Weights of a small audio embedding model.
Model: depths [10], widths [384].
Training: normuon at rate 0.018, 8300 steps, batches of 64, held-out accuracy 100%.
Data: trained on short made-up English sentences, spoken by a formant synthesiser in many voices, 26041 training examples, 20.4 epochs.
Rows from block 2, named by matrix and row number. Rows with one number belong to one channel. Each number is 500 + 40 x the weight over its row's rms, rounded and kept within 0 to 999. All counts start at 0. Numbers have three digits each. After the name is the row's rms in percent of the matrix's.
# filt: filter width-3 conv, dilation 4 (model.blocks.2.filt.weight, 384x384x3, standardized in use), inputs 336-359, a 3 kernel for each
# gate: gate width-3 conv, dilation 4 (model.blocks.2.gate.weight, 384x384x3, standardized in use), inputs 336-359, a 3 kernel for each
filt.199 098:448483541491517525526511538532517456514551446485584477543482549451530521484545480512528539538497559517484545551528510480514541476515566440559486493395600456522511541505562611510557502486489393481530450473578500549521
gate.199 119:495493543516498475479539488515482506471563548475498611552550567595516394478468555476435524485556492481551468449508459521481650540573532440442519481494514466480396415480478493478551435504539475504594486552524484550465
filt.200 093:445505471489496524523533483547508556531472533541484596577513465479500489536523437497441646511455538555450485506576529501433429506542448470500611524531432436509593469480485537502531558549577480431475498514544488509478
gate.200 093:521500469524454522499494507479495511500487557537553566587531474538559496461503510410447487486574406530515464573448500498571540566468493545561521564553452467493561487544496444515524491455414479591487557515353532461444
filt.201 094:553413492500439506513535464555525502511500529560440523484436474499470587517507547426493485541472504492574530565419624502452541466497471463502499479567417500520589541535523521471554458490483472498483470461520439508472
gate.201 092:466508452511509458503499541498482526464564523466563482497483485571516447463536500514458450502408527490519550458550528500499421534511446472490484532580459489456506551512453494483516452594520494488491508533500522487483
filt.202 100:549544491472569469462478494461566442607543488472560434465572484543475434465550580501366532486486431495516486579544523491489456519512559609440636493543472516428500502477487492539497504488465601518551518449508566517506
gate.202 088:514479574510499530462540571478504537596485501484506540534465488518513444498505505526444510558470440515466552476486496464480478494522498399480406529515465512419357507559504492511501528471585519497491522559514580461502
filt.203 085:532558526497452554512437414488483498471608456453464561535520543526502544506478443528533498456443496515491514558471585504469484506463487472490490473576447490515549511465444456540427519410482511486533487471435470514536
gate.203 076:476515467535517453488536612482554557545464489578521490497447403569520470511457520539453472473513443473518505617554428546520537525461508554483468552429452471513441528597489531433549542480472483456475572487578473445503
filt.204 105:547516523473531517411475560524395513538458504530475431540503526514449507510493495574467514458528546394500469537499513546540542422527563504456449483452505534557519550479468441536456501533485467548487492497453537549512
gate.204 108:529504469518494517443507507512480470460462540449508467527541489618538508486510536514454558496492502481564492611428469528476536480550518468464525520487464502535440500521510482510456564466435497488516582559368442508482
filt.205 098:526465525489494605540548473473525555495437526411478489557494490580499456522491513481501495482577429539558521528517462545483437494543512460400531434507421488508508542414543466500515485514550586509459451511443526470480
gate.205 088:509547519533518519528488450517540459439531477445547541514481425461472392459506491518516439492481475559555466423509529468438540481457534593451565505531421500517496532523500429521501407535480497474455517522430470561485
filt.206 100:432514550479503499531529489432496482514484477404467510510457446457530498484477502525478461441528495460498510482518437461590574508530464541470479521514481508466528485455556535525628451567499461486549528549484472496501
gate.206 085:469497542502457476520471526530506464485482502462508515470502502511475482503521494511498577459526424487477463414509490490503490544463477521412542520497485442521550428470522481515489489559429506535525525490511474486479
filt.207 104:481516545469472476472480499528442489541441504482487524463507470452494532490548497503383507460485515507445460557500552539536446486520485531497479444590501481527556474487583463489482527525492534509524515503494536530480
gate.207 094:497545525470523493491474505472567504476507487522454447513577522577503491465568491467589480506478441495510484591422509533460494465529509613481589500525521546521531518449495422446521546428586396511539468527417454451452
filt.208 115:488475476491514487492490517494526496559517510449493545540442479496538458474480498518544488509536482545520588421516521537545493465486522408437426467487465527503449440475432529464486430467514488518547520508483500540522
gate.208 091:450494513527484520492512474551488513457553469527525467506498473487505538470534481467516587540440435441551486488522481505464461474498541538547435543495468508531529456529460531498455565480483452550468536527534513575448
filt.209 093:486484544521523500439491560569483500476423464509480461494550483547508545531533515498470484492546423479536543452507492481426415521511457512551539466477441529473525476533516486594484544473369499455499513510554515496462
gate.209 086:494445479494444533469503484488580520501534471463555440436428517504503541466445538578531462493484527480487460544522535484497524386515493512555506460491425467497537474493485525563578479534410461393518516511559443545525
filt.210 091:516488520495482544496490512553472567506561514438533550455564547564552513529490461513475580444445529534477513500506533454569520443558495584523569498537525634601623534513517492465460491485596475516549472605474557539502
gate.210 100:534491498502485522448496487487534461559540549564523496585422455436455512534545541523425436476541508454496501455506538505546469465452436525455547529511542506506496516525426503531524495514510551534523530462538478532501
filt.211 111:490491497539484492480527479432480488518499454438544510505522473438575536549474515585538424530536541514516537465496486454490511510526550515509496538407506492507511485437516450493403480454525516542530479542513523565548
gate.211 106:520538569477480489496488484522538475489504500497448555469486508524378461457519476513537524474497531508498480514508539539476427515473557464457460547551515487442457471491494420492490524505460524546565446469576468560498
filt.212 106:492452496471443505497509522484480503473486482537495524450480507496557512523519488556493529518485512485582467564486454556436473483544544470587505498517517422493488472437510508518514437375597544470576518512520503508537
gate.212 102:570494521521509466485490541402481529466481534529474474532559477509461475511472480496526481483528443461497513597614543489501605526473475506494457486445424486439487536503540508534482457530516548593533461424458486531536
filt.213 092:485498508500518533503488571543517510476568477539426447516521451534467568511519555541517484510467507443501493406447550464483470541542510462462509554486495389429493416516528470543546590411476524472503523476481446465572
gate.213 098:550511558430476519510589563516422410588525473502490558513501492423538477503550519522461480472533502499493462491540527541504521491508533545539417590476540562509531504512462488523560529583476496464587563563487500548554
filt.214 102:500499506554551489522474513560474523488507482563568538468489507527454509516510519573457504517430493493476478536472531459528529538399509542514497491463649512549498425529501532447475516469503481511569524464522529526453
gate.214 085:530468575470521488487524497524575489477550504511484523546445467500481455488470535551463460438528409414454454536508437557564469549479463489494475509553452528540504537471460429449501512523461497537586528505412431481492
filt.215 126:429465493478448484551488482475439524493560440429564500523493483544439530467486489408443548432495456473534517547507486477567553568518481467506492514425502580498530575502598545478562436614535526473513458444532518496432
gate.215 107:557484461463501508516541480461524513461544517419519483492417639510505472544472490551520480490534490484474456515587512457491505538567502551465517478434515517516517479480576437502490500460411431515573486535474521508501
filt.216 107:494488526511532481506487510478501476550455448515575484530368530528479438469552497489479563527477487478504479513399434555517602556474465487525466504480453487513520500551506505496518470461506571426516456451546471459499
gate.216 093:461489440515507518571481495538441464504514424497523514497456528527511486487492464482512487545446467559514581499545497503497453520509472486454457537515462477450413520428528526529515524537444451447405470538564495504524
filt.217 102:483495507445464543504538470494492392507506502495489468563520567470532571515512503504507501513442487523439504474476468465488528379483527525514498447478542528465477490508478570566563514511483531529486429487588574498440
gate.217 097:479525504480499497518593529498458495552511493492506514513426473511538476521492475578440479531489589531484510554532529450456506473472500499407551522460433479385476420473529508540439503450505485478506504482459524502512
filt.218 108:494506529464492510507494541473617500495521454468447513539523485462538535480508497449547515496445442474486454453604466520485531497505473526518475520508430520483434522449542522474503504512502488466497518575510546531451
gate.218 096:535526459507498516456535532485581543481552601465507526547501529521398476524502527530520470558532471566565521529511496443477475497515391438510468478507560462507449497473416528542526465473487408452514514517469440505456
filt.219 099:490510509477461519528511480499530471493640572515501484484514453525538448552537523513509453503586487463498509499548442530471513475469459503535401426480524477488430504484585454520577562537498525467502508523537623529459
gate.219 103:529525490503525529474452479520540490538543532455495405427502513500564430520555512548499428510485476483511479508486465464434490465488484525506513509506585490596456402501601486493525558430443490546487534484451520422408
filt.220 093:527501503464482471523466452537481511569467466473499521517486563479458419508519453462503540519456450474523545511546462543515487476471508488453626488474530539484481496485545516485491503432595517437459565488522481494491
gate.220 103:482507525471529502531546491538530545482477491492480555564524554475514475494499489498548448499515443530398545432470516470439554510513518472469537480579489508420510555559387548520511671443460488526464443438530511567546
filt.221 103:529566471517514462465503494544554466559556512440462433531553445452517497524515476559503475441533503482517489465528508539462480500579423464591413465538524496545502503476443465526530459498542501535504538556497465470502
gate.221 108:479570537490516518505572580445470436410421488514523540545469568493476498494504493503523512551548402433605514458534569447499478500468453481494417470551453479418393458566461513460520515518473457534488504501466470463505
filt.222 112:524476495497531524534513524455552536413589507515539494550472446542482453494526483465380437466509465416586542525526430532506518533507435544422470499426464538447477505485437412440513486410489495520567492490518521569584
gate.222 106:483551491488478484509475515486495525542508514525419460451504529463521460494497470445539488483426467584588475491431522514504516514489605504420556475552508448507484465515453559522560550464507544595485620542462542495565
filt.223 101:478476460477508555510506527482471482495458338410573523511462558434622454504472505493530522491547476437500535494478443506514578511540523527448415425533505472563379493504458452536556524432497475508535495537523494477565
gate.223 095:518523521482523458466503532444469566545525450551466545483540550524491569472491482498496496543424495517507449549427471534542466537456495551531504543444423417505464502483545522521518573427450533415519506406485544532454
filt.224 083:487542492480459506534432518505521475444459465461545580511553440499495614514473489543450481506514485489479557382496537511465517538536547476529485525431484449526544619525454518501417500586492522455533497512622536547528
gate.224 107:461554557506481530525515489498517543461541507480517485473456504459519562484494467508424519518498506461521569446462533489535548489445517581452443574439462519509559455582531472509474427426502535443460426489456490441541
filt.225 099:470502556504525469572511455514506520525537509414505478617522524469482535493486505507503569507491548523473558497522505464514548474482532523562460494497473531495614532556451536517458512450597522502533438541514523526531
gate.225 091:431526459469526463491524464476417551492516565459470500480555537517507430466539507454529497448459482513508574430520522477471573604497492479495494465499478420501553483562513524572460458500456580575503419546551502500492
filt.226 081:464523576477490447550550469521471465477538548535513399445370462495534444522543463500489533557485485536527476540517530524530480479476500496514497465525414444435532417436498472490455459571537466460516503485408472469549
gate.226 082:505467416544550482432490486547514493590531479514447546529458378514515527490512507500450468487538501535558420513511443451467483438512473457496444444484537532561511512531472515486467472390468509478586530556588475509509
filt.227 123:466507559508510491484508551560422499539480515529492556468492482440431535539489509526472486558521611523552512507489535518497461538469479509459543584517542529453488500450558450517543527482561499511532478486530529534440
gate.227 107:505549464492520503495549515499519461405516518562440544451513525492448543501530514484508495484528495465570569479476551524434526454443516579426601486532458520521518583411511521459507614499468499521414515499489492450506
filt.228 104:468511423512498526492460465526494521409483511479608521517570484452544521519508529483445570453495515503479549453511511557506577445521488519515500472521431453516544475516475472455544506523443527582445530575566491506442
gate.228 104:510482551542464582505447509518498567442467502431459505406558508460488504468560501538500476546516526484475464511499504471492469566515567545443433495441503585515462445518467489485416534536594465462549536493477507542480
filt.229 106:475471486464513469517455513533447530493425572530507480556529488579443497554517487477562443560552456568532507533465389543482522526458550538553533493578529587536442520451447499535485540525459551483603503475417485482415
gate.229 114:498578530505491492543486489472482500535468560595505495555516476571573553538485492550491403474501478550450495579546496498540489503498539482485496528499480504523487507563587475452512553434536519486433519566457482488476
filt.230 111:489490510520515399494487473478464508528559508497465508485517526514512601511509488516580430496566502454475474464499450485525471532544488473523564512530458463554462522504453447519533509436555497456561549536470508485470
gate.230 100:511518472477457493465546466584515531553580486457473500496484601449518626482510467517459430463501494468500533606519477499462493547554496617563432558509447489536491496491530550501454538530493462371572460538572520438471
filt.231 102:474526519525481491590538528536497536540503437477485463520456555520588517574487536562503491471483498459559525534516449520467490492551516448573562546471510521528488501529512431517518593461503489538533452516484451547535
gate.231 091:538534437509472453492512565581529502588579532543545468566487464455411545516441522506491525482515458518453458597484527529471490460554523481514426483470493487457519511444487469529545440473403487537547596473468507468484
filt.232 098:481502468484426456552504501561497563529486500412461528422413459604460487526562481553499559532498467533460527479475484504490504548582511525492513544541506500479534461389600514510506440487531516499493561529510520482545
gate.232 105:464459477511514560479545532548540487546440456538502521525461455497535428535510484501516578473548501490512573485540473458517522475555501508393473533526533513554493512482517498547510494480508535483520573494479427462486
filt.233 120:493479587432540493465494475509543505462505458498558449572528497493448546522467471483467457527536453503527448501423523508517498425474557528566540516509564531483469502576475559487480558613518492561558463454465535510479
gate.233 090:479520513504515532505465529549487562495539498568528457530462611531539472503546478482456551542392438525544493462604466514483526514538510515484503463500443535428541500464422513515491438504445497540514550495504452505495
filt.234 095:474522543523530502525500469428527580447559476416494550527504467548522447462535559589488377514474493494554478481554567546483517546475492411430541489472487487477510510520483598455472524488550527478491538485471442521530
gate.234 097:471511499487511499477459498570476452553510447451505501549522518510504492482551511532453468469505448558518551558492533480504449498485457482496467487555492512474501536472514461551479613518437499568532507553482448426576
filt.235 098:441493446455507504503482502529506485481470495504508531539406519529475484471516508540523503543485419529553465491474503537485482470492517481585574508493468501564537492542560508465495464514489445495510496581538495519548
gate.235 095:493451495541547541531459476517462442489581503564550533526557482585475441479505497477490468487582408489548564507503501447489441473506489495469519511535478519498518492487500509569455563555514488567446489585496538522513
filt.236 106:530496501508529497559527503452537533518433499575501513505540538506457553509452459500527454486537470443439511397465479564512498538514484577519562540479535502421465508524528518484492504483510561458500517541437452555534
gate.236 103:472545555492442482487496486504477511506551530514535476495594457500404559468528546446640466512527490553574470554506530461497524520494541564472427484498474558495486529435516478588428608472595539458475509434480486501418
filt.237 097:548541487480507530466458455510521541472577524511504522500505432525572481485483492486473514518442536542502552550397481464470492504468576482521527473585437402545435542453528587466467483522487489532475431520480471501467
gate.237 113:536502526516562523415461495513481449485500441516551482574459497478655444488531466552494442511453506519497553531463574509460537512480495473459549536435434485484504505453460517514510544451384515518472494464573546509511
filt.238 094:513502528530499568546505507511570543541529415537548505511428502559479468486517496580529557518542593544440355474501464508509494484503558509431491507532517510485346521433451469459453468536495422492505565471446479416495
gate.238 083:535534576521506547470506480416488554531472447532490499570494509533480528516519506473520487571422523507431495517411557525472459534499522480479551481445530524462567527496470483552520560389521484447461563530504520500462
filt.239 097:453522544467509483500530453456489499558471504532499546527465471431587507541519515503503506529452474497436563535453427513518488552506537546474455563444497484523544534451530544471466542384475457514496529471541527566478
gate.239 093:482447540483527550500504478566532449607454508488531488555452503488401532506493511480495513539537494506482520515529570558524509492453463460481549566460509537461564520429526509490508536468491512510447518420494588440526
filt.240 100:512538435545511510489515572487468523520452447544469519475497529471532539468531514443613527393432489440418563510479468486545514539521551489535504524442490467458502556490465442506482408516519482508539539582459400534483
gate.240 110:481528477554503542476511551492543496506554437508489529558491465506562469501507581530526418494489535501442472467458497554521541476415498455602493511468463477529426573584492476483523468443480439419492493470506524459497
filt.241 098:546555519506535524467474468537392532504454462541455545501537564480465510548519491461464537417542576441515546453530522503565510458504515468513478577496529379519546583524519509513499507510515598483519612452547493505539
gate.241 105:522455503558520513503501515488461469484505476503537514477474520493543528467530475565437519448552421491493562502549471545498539481522457531460515492495585588505451528484494487542422489453464479488486518481512484543467
filt.242 106:486493469514543534442478557468497484545500546604497516483556469520489463462480440501494507524500528473523523494477492549487484461508481485453495498520493475582464497438431528514474471431482494449508518554572536519501
gate.242 105:470522505506539500470484523439456482531509472411527521565485450554498482483476512516518435482527474469502540542415433497498515499501542576432522487511493499571395434476467474442490381494458522511423493472496477514529
filt.243 106:536478439476464555527508451589459477533545407524431497512484401582466505507512528513470437527474490510444476505478485601569453560498527506562449532477488517443460535503512499552481420570540576542524463425558498462516
gate.243 098:521410502527504518496515510539454432491413475468457475411481522470654548480485472489537567465433527424500497496424524512483494520513444481576367503569494459496555491476473436445545485519516533487521539518484480461556
filt.244 085:479495496499497510447553515445544489511580466485511627526531542378536485478515501468536576562491483511539569432519579484458550459470592464490539493494632474424476527528441507468538512496560464485502520527577504476506
gate.244 102:499486457513489575499518487477519533476527481412484530538552465495451533530490452501568464534506454506625481493510439499555504502562468542493404520484518465544461510498552469518473471564447541476484423544515575508468
filt.245 099:413482519467465489502521524501511480495562520476593508509589505477503547515508495599488485501439475493529486480449481473474508500468516465525523466493536516517508526505540514461485535496531521482493514542443546499453
gate.245 120:449522556497489484555455490511522527514458580469412476486537547580518522486504475563513534516549526537494559516478510522519532476465531503453512501467493504483542526433448549451531506535509504526516488575514503492500
filt.246 110:504497547420504503475590508571490495499435533519449548426572533423432491451508504411535601499563491469534571435495468522478530442531528521519419534455456455530502552517519544522525456500486457465612457544549482499448
gate.246 116:448508472510505512546464506515534457488427607470551588491516587442585430510488503482538568448548529542565511440519545489443523516507518560543448490574449564471475462502508498413546495527484526537461471546501523539474
filt.247 094:513517498535522498512496499469501549412620492477473487493511509504572532524491452508545488509529526461497522496507578403524514520551530460500555527480535545549486541501493484461513540522511527509495529532593527522489
gate.247 086:493532528494516481526519525472498541552504551429539534536551500487511510476487563588496470497499484499465470552553399500477558455541571503575501496502508535499470478528518457548476522529545474467474442512542461508439
filt.248 122:518478540519453508556516528474526475511521504491500540522457479537503483536579501552588480509475488492419558501449444523539514490480447521453409496597478483557521529523485568561524513488486507499530413498550517493543
gate.248 112:530498506437487524456502508503443493541567610511518509501479429510479464477492481541511466476503455470583440520535573538436530496441527508544471512422469524519447507472466480578505445524454523484527564552466513503493
filt.249 089:517511461500500473526487496514553511529548556490568482486540505443519495496439499510511482514487489545514491499533498472461577540504453537505520464465475458565453556524538499461593449537491483535460505594453474545549
gate.249 118:504552447488525516550468542512475481521564443603466525523546487536501489504485526551464395506518440597486516550514524424460571506427516543476477542391425504401481491482454487541588407419385600488456582496515503387562
filt.250 106:504459539525461492486521487479489527525538487541503539459523525548558503469531522549437527477470489546505484485486531492471480512518535512468596442533525501551451447486442499517504500533568501491476453506507436528489
gate.250 099:491480574484400511499425517561488498472468481573510443575544568517583555543514533466538452515496517465460498542494466489521558550554514528366447492487482448403477454451479488515487493459553535553470464451576478554495
filt.251 106:465453472509512496520499541458487464487546518544495491534493437494496527518440524498493483481547470519533431463495515499469432519444438452540516489481436435539471505491481541567497488527460442506549477446494484487437
gate.251 099:495471537504478500558544531531534500525415505462486465480378543489439557496558554462454465482509527488566537553467583532536420493467484517502517453437518521479475490507438444482463563532558496499423498536549466511504
filt.252 097:491553490507466483523485476471462461558461472525450545477559521515544526499498520503501467539449443530535458594491518465447551507549506506499465498487452483514542475454539537497489455488526459466511467486531553524489
gate.252 119:521525488505469465519458538513443468514483509552457504538527530500498532477451500457501467458497503574536519456466448432392473504512490430518511519503497533526567503461502482498535430512553522544505535464506500460520
filt.253 100:538504498524534463519518529509500521507486481504537476558577531397531549501456528488529481462496517502400527473530473544580496470517507495469479486574532575454499612490507482545509420517563487565505468464554505495538
gate.253 091:541508548534482518473500458565476461516590493551582526500510497462467560518532522522472465531504504529451529579518485531446495453444481436549483467471425440588483528513524448466477538575465523503464488484562487561487
filt.254 095:466572490519509524545526476524506561493500584459527480511515484468500404502501503499524575516496423501527493559577466461549543526515482418480466530466561515600462467552522470438483457508454499466543429585544507499447
gate.254 090:519503536510486486465522502478468463555546469503534525524484508483489528506492529553441532575477526441434524468525520530518531555490514585436582438511524589413577501500498521491522554470469480512574500437448469479482
filt.255 107:507550504489500451492450443478508519436512582568516455477541457388505422507480477438527496462487562578516538467459485425532466462468386519621535463501416406511508484492536533512540535449552489557551455590576470484492
gate.255 098:526514457501506530543543541556442541541481517527547547571537482540467459509589520542431505532466532527463546599426538517448470521459526525452534496515440510469483456527510457524544518476504501559486457445410575525513
filt.256 102:487454469524514476506490446465552524488553556510492511506464378473575527479487553505475489456533454549509411491541513488540447477493507479517589437499556548478516504514471493506478474589544498454454413418639509480544
gate.256 085:556546568544540462496504470541478498513573526521471390533553411511494500539478491535537464540474502491484477478513548524515439507478480449532565471505417496467522447473396497449473575415461523483375472464536468453539
filt.257 098:508435484460549529502454449584446436521505444473492561380493531499545525473477459457459506580558449465462465425434569448486454566453500447536535498547552521467473507534479500463473478493403496602514428523546426503563
gate.257 081:532501513498475488497464527491496459479520498477552444510391503507516472502526529546439413381507513472479440519412512483521488509419455469509548493524516480517487504494522433504556491549477446500476489498491448535483
filt.258 100:527511516532485503485518526525486494508467476408418514535467537462482418433445506528457469514522544471535493451492522463530508476480489518503490510394539437471503477492465513572481487565507502481494553440510510507514
gate.258 097:510515512492464522457503466462452536532490526512483491501577506539508444472490466538495524448481539579486512565505549576511495484520458427472413547480495468495518439576458530495464567503544535490471483519406492466527
filt.259 101:503579513532472503429460499490477399491474492523563564478532510501478450485500549558458457459512445479478511449516436518490509535498485452508530523571507553468457506459479449472517592479498571497502566525463440568535
gate.259 087:483516520484496468583536549441501401467470482499495515415465538478461494498487467488422507464448502493501475485523543474475580533460529468432467480462462456431492431486475521497531453535546467590526476476564515504588
filt.260 102:505526467447459519471522496535449456515501495480400480552387536449361535499471528556509537502427516517400490495505567503456510541536499549461448449477507527526498471520510541546473576451508457508524502541535474483477
gate.260 098:502494492489510491515560474465477499398437420461546550470504556475488504542568532513532518481479611501507584521503442492487469436489448407441537463522497461505458461536550453473466530498476533496572542463491432508580
filt.261 106:513515509485475529525546456564508489496460472519492528533471515464516388505498510439564571493478523525555464455516460471573473433502554524510474468464510516472512534501448452489552481603507464473563578505527531522473
gate.261 101:543502472529486507476472449456437424500546541457458484436371491535536579471488552586439503502514561472460520490459524587560468439441489476483462419459456445471501532571484476506520541439537546525548532482532464502583
filt.262 088:512559492513476503448509480489520520581459528560472616445547553473496547485529534490482517444488469529500548502543485454505454513487498514462437448445571544453523402478454432489492434465519454495559448571485441508535
gate.262 096:535505498508448520532422488497522474528567545535443502446520504472529496489523485541413475563516540505468472543496571487528477530438438548599458448438525502515502463432482572504418530417457462463530437465459540522562
filt.263 123:542480576463474523505564407528448513481494470492488564550523408501548454487507495412516500463473474487506476541526573475541537476496491522416361506530456497479449469507580599511509465514507480480428458513463449532511
gate.263 086:442539462397473482494529492457508566548450502518545435488553550438511547498474522484516563509500462558472555497452467579476482511491542493491545412451465479482597606486504513475550496534498557565446432520506379460527
filt.264 110:478538505449472546509506465481523456543439455546472473529491516513480512489515495497500475521513472547504555437525481460480483426503492512522563532571491388512456494501552500471458517508471512549442444517482542457517
gate.264 093:466516464498496524525474535459520469493500423506491494506467530554499544495496516472479596533502490567549505573511478474452520497545510445555526541516449519471448487564536534483508455455513534550523573419498495494547
filt.265 099:513448522474510524480503512490462501517520489478485476439529498523418510478488593500509470548472569534540529506545542534483516555491457565617482523529586524500504518473584450475453486562559491450469440578528483546424
gate.265 101:521490532478475494547450565496561583491487553520609507527535463472604449511478465482512492398517515466455533473630505426520467451436531527425462464480510574492437528550462543441505528557509585512565550525440498449456
filt.266 086:487514551503503611525542468452481541478419531472475616540539488504488549487529532526521507490511536551516472501498486456497517517533502521510518487433510512494581510485537502468523466524497417406547525479578545489481
gate.266 092:510501484517496500521512476498601550481522506471469473432487518524404500470491514523508501490524543429477565530460556482543497496460444513555486441500505444489516493539493490504555472487627463479472418497516469484548
filt.267 098:499495500510500547495541577530513484496471439514547540455513494509485500503479500485497491478500520497502443458444458529462498506499388566492605570462486514528511481554440483606447544521468525482534538539559503480498
gate.267 089:539501495529541489495526487400451468520555549466510514477499500495443449558490435441451522483513523433520546546483564488484450485488478553474539518540454475454455499565465451476494419457438450528471471490567478507443
filt.268 101:484491501496519512567459459557468539526499499527388481558552562480594487509505498398470480515480530489588450501526467514479481451538422485537446508514529535535513543491556491548518565589473504497527510457591520510518
gate.268 080:521532515497495560502488461457465487548471524591504478526516446418441465539451500574491530502509487476484504397567543568497523590506448460457532495516521550465486536540483492489458518447396529527490510515536554475387
filt.269 106:489521517500492482561460468506521489500562496468522470507499521505467507521550477468579394555463539531468516515565440493532494483484545481585483490561552508511479478543550509549510508488499535482478579485462531484490
gate.269 106:520476509525429522496514478503486555531443481538481479482459454503500500493517499598378495452450438480492381461489504498489537465507482489519472542525480450483601515512507482499534504530437437469458492555561459461452
filt.270 105:452452485512492567452511558457515540508510444527477502525508450471519468504515494577488565526544495541518512437460474493471493489555525482462462466549416531455424542463508409487566564576539538480494574547459506493422
gate.270 103:472506524491560505493496528452454541440547527484458606478458413551528555533512535379503499517538453446561442458504483430484529523480528483533434607483529399432609522495495560520440511476451581481455488562557492492461
filt.271 090:481493549517492505475494631492520489422479429505528496492494562470520565479514508465477547545464441480491468489528493465490523504529554535446536503492395531473496490438499522518496566475390522567440476532430533512512
gate.271 092:484518539531490495504505511540538439457478476477513496442526466511484486466518496473443504509482482492478498437547451472488414472470490469528493582516583487499460517503510426514583463493501534466514477435478456479542
filt.272 093:492526489535475447580506476512468509494543472459477402494531560498495529468504473551546404454540585495527552520528499568429466546459502483444464417498541533464473487450524405522550515516534429535541513461504564536540
gate.272 090:479520489442478494569578497505551452509525541452539460488551515514491527486497517463562567424502472545505485545490505451504499449487502503572469429487589394557519541481512594497455503470418487422454433457542553521539
filt.273 110:526441446513512495525491462459533517514451447437518492476568493497472493518536539510529508479535507586499478509425589521506560517505546492439505459427509452533511505477515530479433475428437472524571595441488477509499
gate.273 091:537494456522556503512547526445458497571481526520484499542478471574431547455465484573415465487553543536499571529524540534479416485514470530493504419529452484466516545459482440530474566438586492505475465505505456514461
filt.274 087:500524486521470442495454495502511591502500576553514511509494514514450515524552543556438440497467531552523439569512527459526546455534479540374537526516561459562498535501466478500428486559574549507568501566483473479529
gate.274 092:483498501450468455528453519537477479470515585461503575496513479528555492546490487401458476483512477516443584454571493479485466496602504452519618488542480445536467514472480550522500522445496428522467467526508487495457
filt.275 089:480494532487489507503539427486475518448422545504482446439502407471475525472458482514550509510485461553440568521531550493488461513458475550416460463549516454448570404557567502490420527507535503499450504470553552517512
gate.275 121:498473481523555490496467562592475399586505526504537493543478575584431426504420522471497436527489466519544533448459530514503496592467449523519462511473513451543454433479491504487533412529512513452482425525394574573515
filt.276 104:493450541501471531515495524509547463431498540489468544540534531540453482485522507455485527550517477511575515591524532533493497515459439439600530561513489494422526480470503474518531428506470476531491588498520463496466
gate.276 102:522597474469510447465470458436432517536476505498550487520479517435529513467447536529468388482475474562490427499504529470506493447470422538546415530470457480505465425422445504414441414407549537524457554504523518456412
filt.277 108:435518470518466480425479454566540553521546509445465512449538520535538463504524478476559546425424524591564557504503505455489533461524456521534522530478468563503415482536528477500515469482477440513429536521377498435487
gate.277 108:425504513518535460485525504402471459513479478524468511500524555392541435456491522492517493587523513530494468483570554517466501485506512393478440577426555506505409450500507575510549519498547457435519498552451509466507
filt.278 084:572492473497470440467562552511501494529524462515535499523503483410570512459430524561438550438560541519534514523545482495514478432527547494602517466434583516428387507521491494525524527543469478492538465507454459535490
gate.278 099:549446466494463539502555521510524503496508483442431455483421426470508508525541483447507487498543474413406483531545504489516557516549537496458496487461476545526462525527448485491476447521599470442536496451490463480503
filt.279 110:531535521512487513473476503604461475511470464438549523569479500537403510535577499468461496582426552551462464520449432469548382471515516582391475561573531514490494562438495455522490511501475484529555476497483519504546
gate.279 105:536533526516522523523524455510469497607487420504469427495557505560534457519469455499414513521482476496415514545470496530484530514466524581398418497488496458523535511578445539450508549499467503526500520467619486438519
filt.280 094:510515495492451526518489528515467465537473545483534510482586474486478446461499478525527528503566473541503515498444468538564477518520498529471486432559523529508519474546513484536473474420438512576499453443475458475572
gate.280 077:538495522533494498534517564535540511515479502532445541516430472552505516514509452514420425455456523545482473500521518570537460460539483478389519507462458460470602535530478530492478513433473451517532515482510548482551
filt.281 099:498503459509461507533501470542542435458514468483524401561430517493607504523485527500477492466386516546472515456501472538491567596481511489532466483474471483536514543447414537473517590565540483495395564441573513471494
gate.281 109:507499538487507471441510462480577509560521588439522466494479569446520397507509469550436434494474515445518575535528461480550469474456443516493424517565499488547482487574510521520491428557451518480553525573500447515434
filt.282 109:537516511474496475412482524502491519455434574488491556555461540609515474472551523475506500515526544504524553505452427485533416474453502480530448487551518534524476485472457418464568551515480503573523519505408525554492
gate.282 106:459534479492476533479511482505516510475451470536481485489437446541539430560523438477505394438426548529553482455501417441433500560521501454472366492580529484521410537537455453526551465590446473498500487478491435540505
filt.283 097:459536518478508563498421505499472489460492538520475558537495514400521533553536505456414478569428552482430530420534543508499545483493534467501430523526448475432490505487500526518472577385550432452526409418495549504510
gate.283 100:494561523453490487488559507511526461522558493503409463474504496522490482562529460353441473521485464513543400481482432547537515508454518471517470565487545444546549519503496510480520482535520541494524525592501520571506
filt.284 099:498513544548494493533479545528454419452455460504419477453477427523563589524513526523492531524533479501491495503517450491447488505495506593577576487486547482539551539476493500502489508486459461520486457487466533504473
gate.284 102:510470491501444455526519487512475524446438467464517474540523491495446517491479493443509507492503527480474456576543561529509480531464535537479403463451467436476484514465506500502546492485544452503560475570475538513561
filt.285 106:506572568478441547500470527527535488493480482494491574473521607467454496501497552514517514543544478482492467432471555468499549472477480535513499460473571488429550514528516534551520524480520431535472457466590521519542
gate.285 095:450507547492542523465540507459446442501475502511540565444490500567524488473478485441495521449541519444464512474485509469533486500508576497484475511513472450520513527516476482526475505475526490529501494552381510460479
filt.286 107:465526500490516442514510448537494500491572615467511516436461474463553498475508567547492536448606512555498410502480473532534479531489548478551472464442543502536474551543517485518464520506572485526548504472520507539471
gate.286 097:463495546467491456504482535594487477501524449511415484534585471458499429511550485393545455480494531485517436517450422489549481448448476585463444520554581508391485514526542516500528506501409550519517425471535477522493